A small encoder-decoder image transcriber, trained from scratch: encoder activation prelu, adamw at rate 0.00085.
Rows from block 4 of the image encoder of a small encoder-decoder image transcriber, named by matrix and row number. Each number is 128 + 32 x the weight over its row's rms, rounded and kept within 0 to 255. All counts start at 0. Numbers have three digits each.
Before each channel's rows are labels from the 100 images, of 14848, where the channel reaches its highest value: "strongest on" is what is common among them; "peak on" is the class under the peak. Only what is clearly more common there than usual is listed. The data: seven-segment displays showing three digits.
# pw: pointwise conv (encoder.blocks.4.pw.weight, 384x384x1x1), inputs 256-383

strongest on: the digit 3; first digit: 3
peak on: screen
pw.324:146203099121149149111154130101099099160084153138171080135085085142113087098154104117084114128149115118114170076134182133131077136151105107149077156121033106126109158115035083163103154153130103173116152079161072166167093150163103126141042144173142166171126164089092118149110122120142143151077109112107093151115157182154177144127103146132163100171042167115174148116149235155113120136130

strongest on: the digit 2; third digit: 2
peak on: screen
pw.207:161184144131149107115126156193103183128155080106179099087128097132112142123146158121126146118058098144125087138150106130115145122165107218068150138153093144062134155172128172164105143193171087101159132100092074138125156078127108131112113192163128191104126078106116156162165111131120125097168104183082150163087151099082134172119175081123125088105129123090111167119147113132106109147057

strongest on: the digit 5; blue glow; third digit: 5; second digit: 5
peak on: screen
pw.163:122086131130161138170151074144163115147097140113172101122090196074162130144169084144115064147191166132152163120102131123122160192109134105104167122158187098138135175121110098071114152091038157118131139106134144178177126113216128069121136131103084120112139098133137119125061186166102099155083083097098169117098110086113098072139143114170158162152136131174126155171158116105177107118166

strongest on: blue glow; first digit: 1
peak on: screen; lit segment
pw.10:108133068127127132095123142080128169178107105139112112087109082133153129068116118106140119112098147104093168156107086149146149158128211124188105147030162160104095152126171102133174174116153122143130079084126091125081138170129108150116115135115114148080167185090116102134143119141102168152166132178169121183128087097200118101123117106163133085140143147151135131162101198096094110103124

strongest on: dark on pale
peak on: screen
pw.298:112116177096154083150129110120152125138132071113074178127116121126158089070099165154107152129169140149120119099098173116107214117154081162122145091064104123137142153088115057180093146170186087150130106078070066094063151119154188142205123150141126070076136129131107151074113168158081106106182148155219178128112102153092075102105107128182123160084164157139145129156143149127126108149103

strongest on: the digit 4; white glow; second digit: 4; third digit: 4
peak on: screen
pw.288:128098163109140104159135138110133078125101089141123124189112177118117106190120155184159098130081139180118111128130151107113154084138088069123147124087149147103096121164104143109133106163108205118097157135081114122124071108100140106076098123132156133116000144095139121117191153096098159134156148176142144129057157206155143135107087135094129115102143199175140137089055088092094134120139

strongest on: the digit 6; the digit 5; second digit: 5; first digit: 6
peak on: screen
pw.261:148113137117142097125163184154113125125184150095177125139155158120086092196108167078185182133065134143117121100109150128120094101122160090130134129093101117140118139163128121160117107143117139130073124114113159144149076107098161155114110130149173099063140133038071049153095078077169101098089116139092105122137131145077134139119173089077100082074140069116139102096113177124137116132147

strongest on: white glow
peak on: screen
pw.92:048207186076144153059108153131110158116132080109152115110123133121175162130080102126176117084122142179098163108017144108130178168060115103126109069100149108099165158156076125090158135095151116132109086134089138062116174148119141149163133141136166116109111129117191151151101165124122151157088100097139137163135138103142149094116133133118117156120136127104111136098137132074129140151153

strongest on: decimal point; dark on pale
peak on: screen
pw.39:092106180089122125098162087088108096121128140137105182075153173082161139128079087110085096120119132148128220111111142102117121104121158125092123147135086127120082129124141135124129086122150120164074159149072077131202143112121092098082072112101075120089112100094134098094084138126081183160179134067158108133141074111114174072120070078143166188139134111112129116195159151133084131074077

strongest on: the digit 8; red glow; third digit: 8; second digit: 8
peak on: screen
pw.346:137144157109106124112126150152108148126104182112106158142121104137105156070146138120169071161105082102195151121128157117115147104117162117166141111135126091168146134137147165124142165032185158104133171133062127137179130163165120122133114135116088109159165164147164129100157155200108092157168172112185099089163140143127155076125126152116109126156132092047147117120157145150078152103109

strongest on: first digit: 5
peak on: screen
pw.69:124118136067107053108144128186090098152117131109104081143137147112165139098118144060193163101134179075080148166143101132137154119135146131157185127157167134174143132104144071171069070117123129096162093163106134080107137130133151160058093148121150117150140114115142140137130140092099102152180113117094201044158123147114134100152163055123106124109133129135128130131180052110119066140120

strongest on: the digit 5
peak on: screen
pw.55:157079133151157125143115088134158159114120189039105115140110125152133099114162171063152084088100163142153188180191125159154108120092168129085133119155119161147140138102113114036131168097121088121064146130149165131110184141106107154153136092148134116142173099152118130132104128075093090047106173145077118080095145107104192075119103162131148134085125083093112143180122110130153082107173

strongest on: the digit 7
peak on: screen
pw.240:114114127103183176130145150135091160120152071108171128097158089073150154084141133152141137138151138163142094113159149068173122124117091189117129104161100070109138103136145135118105117126108118115129153159077129108085149120166166130081162139186075096127103096151116147170123127132091135115172130112169149145089088104112091150102077099085132108093146141150096119084094068142078149154102

strongest on: the digit 2
peak on: screen
pw.358:136136113125156156102039188123119142094106159129134173141106146131107111100167153118149130099111127112091096103161142180087070114128130174163112126190091165153138091126085166157190142070092097183097130130143145113080115098123140146114206097126167101169075130147122124083121115085120115135084098155102169093168189086137143151162143139110120077077080111191098093153062104159066171101129

strongest on: the digit 3; first digit: 3
peak on: screen
pw.137:189150087088138099118124135160106152123128164165089148100061179163157083136111172126084135187148141110101109097149218128123126111150088079181090138175104103181158159141118104159120161040138111156080116109121177162112096190082151148163095140108137124184213150104118116127144143106149142145156086151112098136121194134175182122110120149096145075159132144103137140161162186142172085141165

strongest on: blue glow
peak on: screen
pw.243:138120126042107080102124137151125140097115105167022084132110132101106161214094110099100068141097176125121134127069110087103127186123149117175131095175192066142088091099176116083167155102146164091059121170136140102131103128119077145128105161123105105120140164128123164147120105158154148143118096082094131157071112087190147091118124111122135111152171055105103146121120174127116125056142

strongest on: decimal point; dark on pale
peak on: screen; lit segment
pw.203:121114147091104109109121153110048152105087109143153162118137139146059157119135146188177080106108112154082114130139158090137136130113187132117092157136132121079117138127162119095113171089157147163088166105095097168197153095111156095118190125173136143131146097161122102083069136077143127159104154093175147164129149114144148119140115130082165157078151148119119121141108093098163129063137

strongest on: decimal point
peak on: lit segment
pw.205:124101132136110069132083133103066132049114118092058129137112105126000160123154157173149148100090152151124122148149112146074124155103150156169122114113168124096121130141113127130213158100175157076081145128121096133198116084101153121144171104143153182133129155198126149093156111120112152165090112134141182189102139107155141139155152159108113151138177146127098133136130097128130133116078

strongest on: the digit 5; blue glow; third digit: 5
peak on: screen
pw.238:159192154122136136074103139190139132189169080171150101119134137120151129143075107135123124113197153090125093126070122182167139181119125102129122138078160147174165166099100150139105157070085116109080138169137141121151138093167089156122090123131133143106105106094149187177141164121136158136165115099126134083142118135137077182094123165123116121117165152076094180159131131104151113113171

strongest on: the digit 4; blue glow; first digit: 7; second digit: 4
peak on: screen
pw.21:151114140136164194157154111166100145097127178162158113071086171105092155101162115157122092160172161095120065141079146185147111116125108194151092144106096104124046151113065058102157125115152147170123122119149157139113108143055100136086128182112143096154127081141170132156157114140083129119102161119101089093095081137113093164099113146148100134158059166108121140128119135104149125188080

strongest on: the digit 4; white glow; first digit: 4
peak on: screen
pw.64:109123117117158140165168088092138135104102108107137146101131101138116151105093145101124183113069181119178059159075148131143086072135111193100124143102132097135143153138137122105175102090101149107169050128190115161064122144180109132140144138116036138121125086156079134103118125106154107104111158127136074146134136119135198183103096097108160130095171124112104148129149118189114143160125

strongest on: the digit 5; blue glow; third digit: 5; second digit: 5
peak on: screen
pw.307:175134069131125114173154068127115125125124113175150128147172126124171113032108175068130078115164189114077086111154128111123148126141074198109168138144176079101147145151153106113100155157099145138111137155156069131111151123150129131110094161179127101122155043168127111161152159148129097108188156083135194155096087130124141151144128072142114111111130236104095121097147096157226088140169

strongest on: the digit 2; third digit: 2
peak on: screen
pw.162:119143114156136125114156137210163192142097102186097168120145100159114112160120120109167151107120187082128140054130123186121154095146151166155121117152065105134091191114102076152113135132148125135124111086142104078106092027114146093091089156140088178096121142186080115147204164128101126159079092118116106091155095167094128158127156101092100144135158172079110153102140139137211072110104

strongest on: first digit: 2; second digit: 2
peak on: screen
pw.48:156083127098144125086139123098123151070092165074172155136123092105132162137076149148126158088099140095142056124142183136103144115149127144151113106090146135159107132132140103169116147132146110074106173097138128113142167129123111130071090164123076126129104088079151093110108134049142202091132097086124114150122065096101134076086111079105149096155138102092126088116149096156127137151097

strongest on: the digit 0; white glow; second digit: 0
peak on: lit segment
pw.27:120091064154135139109116139094121101207114177144105095181135119119136132138121173142100083096142166208132147066108069140123170097147147113092099086119128106115164162124131141147138157122113057145126149152062157124092133138106099170145193132153154115164149094132143179157086102138120110126213106162139125162168159144155120068114123128095082183161167176144067152120084063076115105155129

strongest on: the digit 1; white glow; first digit: 1
peak on: screen
pw.181:089157121114123161134170063119142167107134218161100098115211092149164118124129159109133151124174080084103136129113129110149127143093138100132131170119130081170102098158137137155116183169173142105145095154090158144086046146128142144153130132130172083130144119099160154145149112125086071165126107120205194140191147130132124116141144148166178106114108151089133102157126153134074139132049

strongest on: first digit: 6; second digit: 5
peak on: screen; lit segment
pw.287:102190113177085121095145073086119162070134137193144170124096127096102137095168136149091121139098083167115162120078186131139120124134181112127112142148144128104092114070080094138167144151120090162156133122096200111126172116095105103150145086142134188155123187151144078084146120151101161142138125103106135203150120159153155124123117123090125094157127056079103088111129108124100201061111

strongest on: the digit 2; third digit: 2
peak on: screen
pw.32:187106186139134114107144183145115146159120176122102128165085143150118141152203103110167156153152153052168076129170185104126163139135163122130174142215180133132164142101077109132088147135066122134141184099108140136091088138117174111112112166128187162208101119130103102116137133162086114132160112144121119098131182168114155110187122169113157078110146139183087082069105139144154136100157

strongest on: blue glow; third digit: 9
peak on: screen
pw.373:120078061129130128151079091142130134106143112137162163182161158099099064091078090115128199107135196193191134126095113072150162142138114116089095138170159065142205078121133089123089206146135091144110100097115121134124170114206173178130092137145109142192152113158121167106164152148095134105133162114126194115029118136091126119106123160115089116112150161113103124133068084146126111182167

strongest on: decimal point; amber glow
peak on: screen
pw.136:123122145146117121128060191120086127109090103119132136077194137157119117095186074167144118137108133146088210154149180113147104162128122115121093158147114129079126107105135036094146153133116142123150119120112150138135108126089076082142167123102141133086095142161153111128098114134137166142118179069131103173167175136178136123157168137144122124106154114138094113150076084129113171050125

strongest on: blue glow; first digit: 3
peak on: screen
pw.133:128156163166052108131131129146079128131101119064143111140091136139084157103189101094123190126171131143144121072147153119100130129117125097161113151128114165154150131149100093135090147190084103145102106080144192103125101147100120159174162102103133168145114131092142097207122167149111114129128128126111104114102072131170147120137145119080142091138129166199093099120044183076218165194041

strongest on: dark on pale
peak on: screen
pw.376:161133118168101096158104255132069134149094174085174138104139137149086120124212123093141118121146138099089112113158121117120154109191133080189106165150063107075128094124080127127107156127106072128071143155153109166089096158084115121138098151094168129160141137170080141106158096045136162129117163133115176031151139133045145095180138121059147052144155110104101107157136158091186095153140

strongest on: decimal point; the digit 4; white glow; second digit: 4
peak on: screen
pw.146:146145122149140154146174113123091149122135137095154151150131128153133073124142089081108141140126131154097115128185129174145178106110120138143093119133062165128141060182097113121143110140088100069083131140147166143138107076145070104128098145135103117169168166104136120117148074152107133108119103143117178071082145133156127073094168143180109107145107146102056149153115122078132133148164

strongest on: the digit 3; first digit: 3; second digit: 3
peak on: screen
pw.140:172092141136141109104201164125128147175111151052077134105159152194085081107212124125079163110175149144200136117156163139112162111145073160157163113186119083118123114138157127115092162110099122147154123118170043113085129126190155187158053172154142170102096117098113126148138096104092071139140057122105102091137061142127132154141201136127161049064114142151174132126189176052205092156157

strongest on: the digit 8; amber glow; second digit: 8; third digit: 8
peak on: screen
pw.374:184146134149125127109096197168133118121166128088157153134132166122202121082149142100097140150132130174153123142146050181120138141148116122173131161136129081157091128140077145155075074113072077106108142137164123111129112070094139114108097182108103155130143113087129171126073122171077150130179113072105157081160171185047108140100063137136127109163161128143156119122117145054138145108094

strongest on: dark on pale
peak on: screen
pw.148:121104136101099105152082103084114158110083131093117158088069129126094156110144089144095111154185115180181101107132143086148116107089118145118148145075194147117119102106164134167139114158104190149107170110172109143062106152179129139128086144188139095162151148112153133211107122145131086161094133114140125101131119084127129148211136129097117113107124141152130153089121155052142069114156

strongest on: the digit 3; second digit: 3; third digit: 3
peak on: screen
pw.174:167209152150163099108139092137109088191078121123100169101093155106127161076161159099120135112190138101118172114157081134080185152111087142091188073159110190153104081117133108077114105145116111131076160090128138126140097144177156102115096197167159155121121160147091132107087182146100125105130089095194110129130100138072108157095093193090079114099107106115103102111115192062190101162104

strongest on: dark on pale; the digit 2; third digit: 2
peak on: screen
pw.45:141111089197127107078032122144107136100112083124172145111118184112184139119070156127100087150132158092164110176123057069067105169170130154131132112128169211121122144169120152170075118075086112125134166107159140121169121153109120083092110092094156176157084132084138134160110158156116153127117103124150145105186133153145151141133080183147064094122142118142133149108105138126077072112139

strongest on: the digit 2; white glow; second digit: 2; third digit: 2
peak on: screen
pw.147:119138101117172084127120092125145149149138122157161122167067132124149161143126094128187171086132110118105109151116136132118115156094132172122123159114140115110134100179116096081174213166159088125140124154068094123154075136182144065129102104154104099126128093176187107111125111094178134096109061077114192149119150117165179089098122078086148161181114131179125078169137125160178156125202

strongest on: green glow
peak on: screen; lit segment
pw.254:108090151146197178026190123165077144129204153160111077068109125096165102195233151114102120171151114100169152140153126104139153126155104107191163162130170108107128148125103145157070140156122101149100129101107169144135100182125113130069135115056170102153117176091137156080100134131056130127156096129157163073127137103162076134115102154134137164131097155092176079183146127129154144160080

strongest on: the digit 1; green glow; third digit: 7
peak on: screen
pw.90:132150125157186117128158072091151148132150125147112161117078121116175139128120146140132131137124187100092071107107127134124147114111129132130149119109074062135175146145136183107124131147106141076168145090143098097089125152062138143147143128138107096147202097101051132088116151109113134143118181164195184102132130117093112135160149201096125084079200124129102149097102087133117131165170

strongest on: the digit 6; amber glow; first digit: 6
peak on: screen
pw.271:108093185153148135137172173195130179123154146116202135130115090128094178192181141151150108132138142040139150093196196139095185097158151190151111136160134140135146123137144066128108137145160121158120125142151091098121143084156123133082098177102175112142062126168084070143081126128141144144134116043176111019126183111158153109104155167111116143110167097135095115089117134093116091121122

strongest on: the digit 5; first digit: 5; second digit: 5
peak on: screen
pw.177:172083156096181139096100137170140143098092076124194107147093143160115141132120125088153183155178136113125077113161129204123143124137155179091141125140080103101147178106102127149156125129123149148063095175062169133130104119125144143137093120148144130147144133141160082113116147176101131132176096096128128131149146154118146166050106107098115096161161143102144105166105085085089062166085

strongest on: white glow; blue glow
peak on: screen
pw.266:156182164172138125123120103136130125153087141114140105092133114134095168067131183144156093096188106131126107084117157153102111149125080156098105157166127111123169161154128176136076144194126126164117151139201151112131143139126170090133149166110157175144173116138118115151154054126138101134113107119108168073063105156120114117165099188091143142135146124127105113146119146099182119141074

strongest on: the digit 0; red glow; first digit: 0
peak on: screen
pw.278:124105074120144096094111173146126181169145060107089123164123143168109094100108062132112148134089085087062122139152139168146141119085157078132159144140092107186147171107110106189099098074159101055126150069089096139060110107149104124113104094134177154137088135110146165158190059159126123176174164097108145127137128164122111087066106110106127154191112160166151100116212152132106127066111

strongest on: dark on pale
peak on: lit segment
pw.86:095161162169082134155155145122094197041152154116171126070084147123146182129152058120089123142108151103119101170073139128108125077192108162127180183098090107140112131078144056138084103115148132104110174144132134073168147106117104171071101092166098175146173086104147099079109105167159139149148152154128113138156158114105085130176082130129201132102129124093171148159111179111137139153143

strongest on: decimal point
peak on: screen
pw.178:122118128146113104138138186123093104093136138115116178138108079168126168105173092128125111081133141135099149121199151170103142170142133102152151068130075109171116059126192106154132131133078083130112144129146109146085098116153091037121147118119171112162175168149171070126111072087167133177084130127086132122195169126120156115102161111079123117115103149145057114193122124072109133121082

strongest on: dark on pale
peak on: lit segment
pw.381:121097128173173168167128073092169068101124151107144173146091121150152109135128131126139102098127174115107145124171129135138126093112116126111137149137179110093149129107141064158156104161148083096188117077116139158140120113163100107167155144145066154096178062147129111121151146112080129150127123116078157122122112099127125122135091042158117086123103130081057132105125141122055166100131

strongest on: the digit 2; white glow; second digit: 2
peak on: screen
pw.20:101129115129123102117140107058162088156113127140100097178130086148110119115135144153115116058130170130126100109091088061166129138153162199096144126142074166090122123109172132067190082081150157137145094054125103155137177130114082141113130081135163172128135100104099118137070139101230139125122162099089115221133091117107113132115121094092137100178137115092183158144146126164148154088182

strongest on: the digit 0; first digit: 0; second digit: 0
peak on: screen
pw.50:121146102154100134135163136101135139165162125095148123138169141136126085125118124121105103089209147117160075146154143184130137131118100091101126145131060113107131107080093151112104125096117111150113153087163094143068115175128169176177082091126141130097168081124128168109155130083101144095153105157131099118106120092141150128105124142140132078129113173138153117170158151112137115148177

strongest on: white glow; blue glow
peak on: screen
pw.252:073185102124160115098114095144145098086054096138130133171101103188164099117119123100152131163192138110139165059142048109085150122086132112112119139124153085108149116137098127109151135077098156123029152121127106147139083090119130156126132116128098123173115151135149156150148121106142098114096165118120142127136115132139140168132126137087107141091119155164102122124097177109165051131131

strongest on: blue glow; white glow
peak on: lit segment
pw.56:078135205226107168129154158130126104081151135120155142100099109102123109096150120152146133145069145112167096115198083153097090136167154119156118156153127135170094165082101139114137093161134114103115109080178192192142099107130150160160140145130151075184158109177145118138126146147103156131098146140191148156139218163135124180175101151141129099121163101194042149092123192112197129155108

strongest on: third digit: 9; third digit: 8
peak on: screen
pw.284:103097114188141156088130129085104238113101106173110092091113156083162078153146111126117137144177129134115114143113085127172136154094133103094101097097091162137154160131159096162068105143142081124126165145143110114085146138116142162075092085152172140123096157144089159112088168167133189144142091105185192134164165177089101163099127138139127104132103145108126133179162137168073165066101

strongest on: third digit: 5
peak on: surround
pw.161:120144107126125115132144151124067069144148094089128091089105175125102106127135153147133174130204185110142127100172089101137128131119137179164097133140080080126136107108116222149100077168085114093101115088128099134129121107158164115101110139098099115142081128143135106115121129163117072140125120148073123089120128086143106118079060167111136164119096118132153087098069146140096175181129

strongest on: blue glow; third digit: 9
peak on: screen
pw.2:093137139167140089167112121134126115158122157104100143088103157093094111080130129109081161117202146181158107093122147142156105088113115105121126142089103115161113117105098170115092112119105162188110147055093157093095139111181203181171097194142134159089149158134096109130106070166141121153135115107128141130082109155137109175142141149101095113126157157223153110148119074150153070150109

strongest on: green glow; white glow
peak on: screen
pw.217:130128117144115073113118111099176084113116088147145142158074108102083143146149103151140139153093158096111141126115128059169081161065095112127137093095163131133084122111067119038172132116103103161162088104165134154068071162169066089115178102125096120082141142108159101154162106116114164143059139157133125083048089068199189160110149112128181109122151126157098113053138130148117111093096

strongest on: the digit 0; white glow; second digit: 0
peak on: screen; lit segment
pw.138:137147100113108114102158130078064113136120108155130115113149054184188113114125127158096109064086100098053165111084130108103113126105114075121142174117107190142123125109122074170217119146149154171174068165082169139211142136083067090123147104127072174105129123136115139146158120137090064086139132081106160133166136083130132134081103073160100121151086162165145121147135082122111120122115

strongest on: dark on pale; white glow
peak on: lit segment
pw.57:169131134136130073120127141135095156130132148153124071143151115142072076110095139148133110125135127157094121148147194173140122104141196190117101110101090086103058171188177123113109159113115156109205108051108154138067108105186123106113175063114161074182153130137096125101141111086104198132111184173083124111113167097118139126156205174155213104110133126158123091163143100102152160101102

strongest on: the digit 8; second digit: 8
peak on: screen
pw.263:102180128096139091090125104165109152151173111130179150127180098100122107120107093131139135078168097145140080124118103084123109174152121171122141136092105145191155104095162096145169146174134090126172133182076049088146173078197179157113061151081115126195087193053198133129061114163162124113105092106035074123116084136141105165112101142099069092133155136113118113138070086095117103169129

strongest on: decimal point; dark on pale
peak on: screen
pw.9:125155160148137104080169037130086193070131206087136093144136153141101155153143166119082191100111063065078159114119152124117126142109171082116109130152084103085136124117167173130082135127118169108103102168139119091187109145124129141105127115075144112102112122121222138140170096130113133129107077111116121149187113132148152139129109153107135174153140103147134137153094052160188089159142

strongest on: the digit 8; amber glow; second digit: 8
peak on: screen
pw.141:090127155167109137076107117174140171133108166110108135161142147111169129128182151150114092140098079133134110103076119089103159193128098137182129150160131183102140103149130162151135136094129112175122118131142168114130127171164164168117207162132164171187137137086153143143102135123147136153118176101156097133200203167129077102199097102075153082155112189131115148081174187173168095101073

strongest on: blue glow; third digit: 2
peak on: screen
pw.185:118126104171172124125192087186119081138124142116142153100135164115152123202109108134107133059119177126082107151120117097101128140129124125117143150113128126123163158138122148092138163090105151160072080102080136112164139084071183145159094156126134110138149121109129184176052118118123121105181158139148070141110104103099106095060141132072170141096150113087156182125101124088167110114101

strongest on: the digit 7; blue glow; white glow; third digit: 7
peak on: screen
pw.342:076081170157099076162147166171185095108096136112091106138117116103135168142125123136127112127185120094074190109112120158084094146114128115096128135141235139129143124141110063110101150099186164162130114110076128096180103107092135112178133089138132133164146136162055153141096113102098118143124179150148194083140120120083157111157134166116117143103116111054091105076099074086167065146183

strongest on: first digit: 6
peak on: screen
pw.272:127156094097148169129225124137128118155146062086193111098130178107078187109176135021095195140098182078186124107111120120146094146117127168155096180145093124117104140061162049154124078157053118121143165063127126103147106102102134076182073176100076134168107111128131080109099125139121138114071163098133117068139142131115129087092106112124124140087137153063142139155191134111191121146135

strongest on: the digit 2; white glow; first digit: 2; third digit: 2
peak on: screen
pw.103:174075133147143149081167096158095182149128130110157129098166183104180116108149140136140103166126147124110119110059156129096188139150065160138114176133200109135189122118111156157079174112110114072137081127160102126108119117096059139071116109171167100150108125110135123156114097158123064118157157114106181123126150167080136097148171189074114109173142129180161071119160098194140100126119

strongest on: white glow
peak on: lit segment
pw.126:100099114046119156114163114118130109149162084120120104151106103117150081125080181167153119140111046132131105129170209154110145166060095156136164109122153094178172111120093102136149110177127112158084123142078115097129102139125156127055145148163179162104122111132154133135107171119107195167177146154145168113165113142125121146089161119114164100111131113138094097125084050097154079141111

strongest on: the digit 5; first digit: 5; green glow; second digit: 5
peak on: screen
pw.282:138161108099137100138073150156104162128135107128156135116143115190156150115152121077134164143107138114122122107181131145136165096120143136148153067105103118156163140162030107161094142157114105132147133146087145150170148081136150081148071154158136126125115109089158104103099138095084132083169156107123115102154143107150096150083130118062133087103130140143149109161124134091135075131120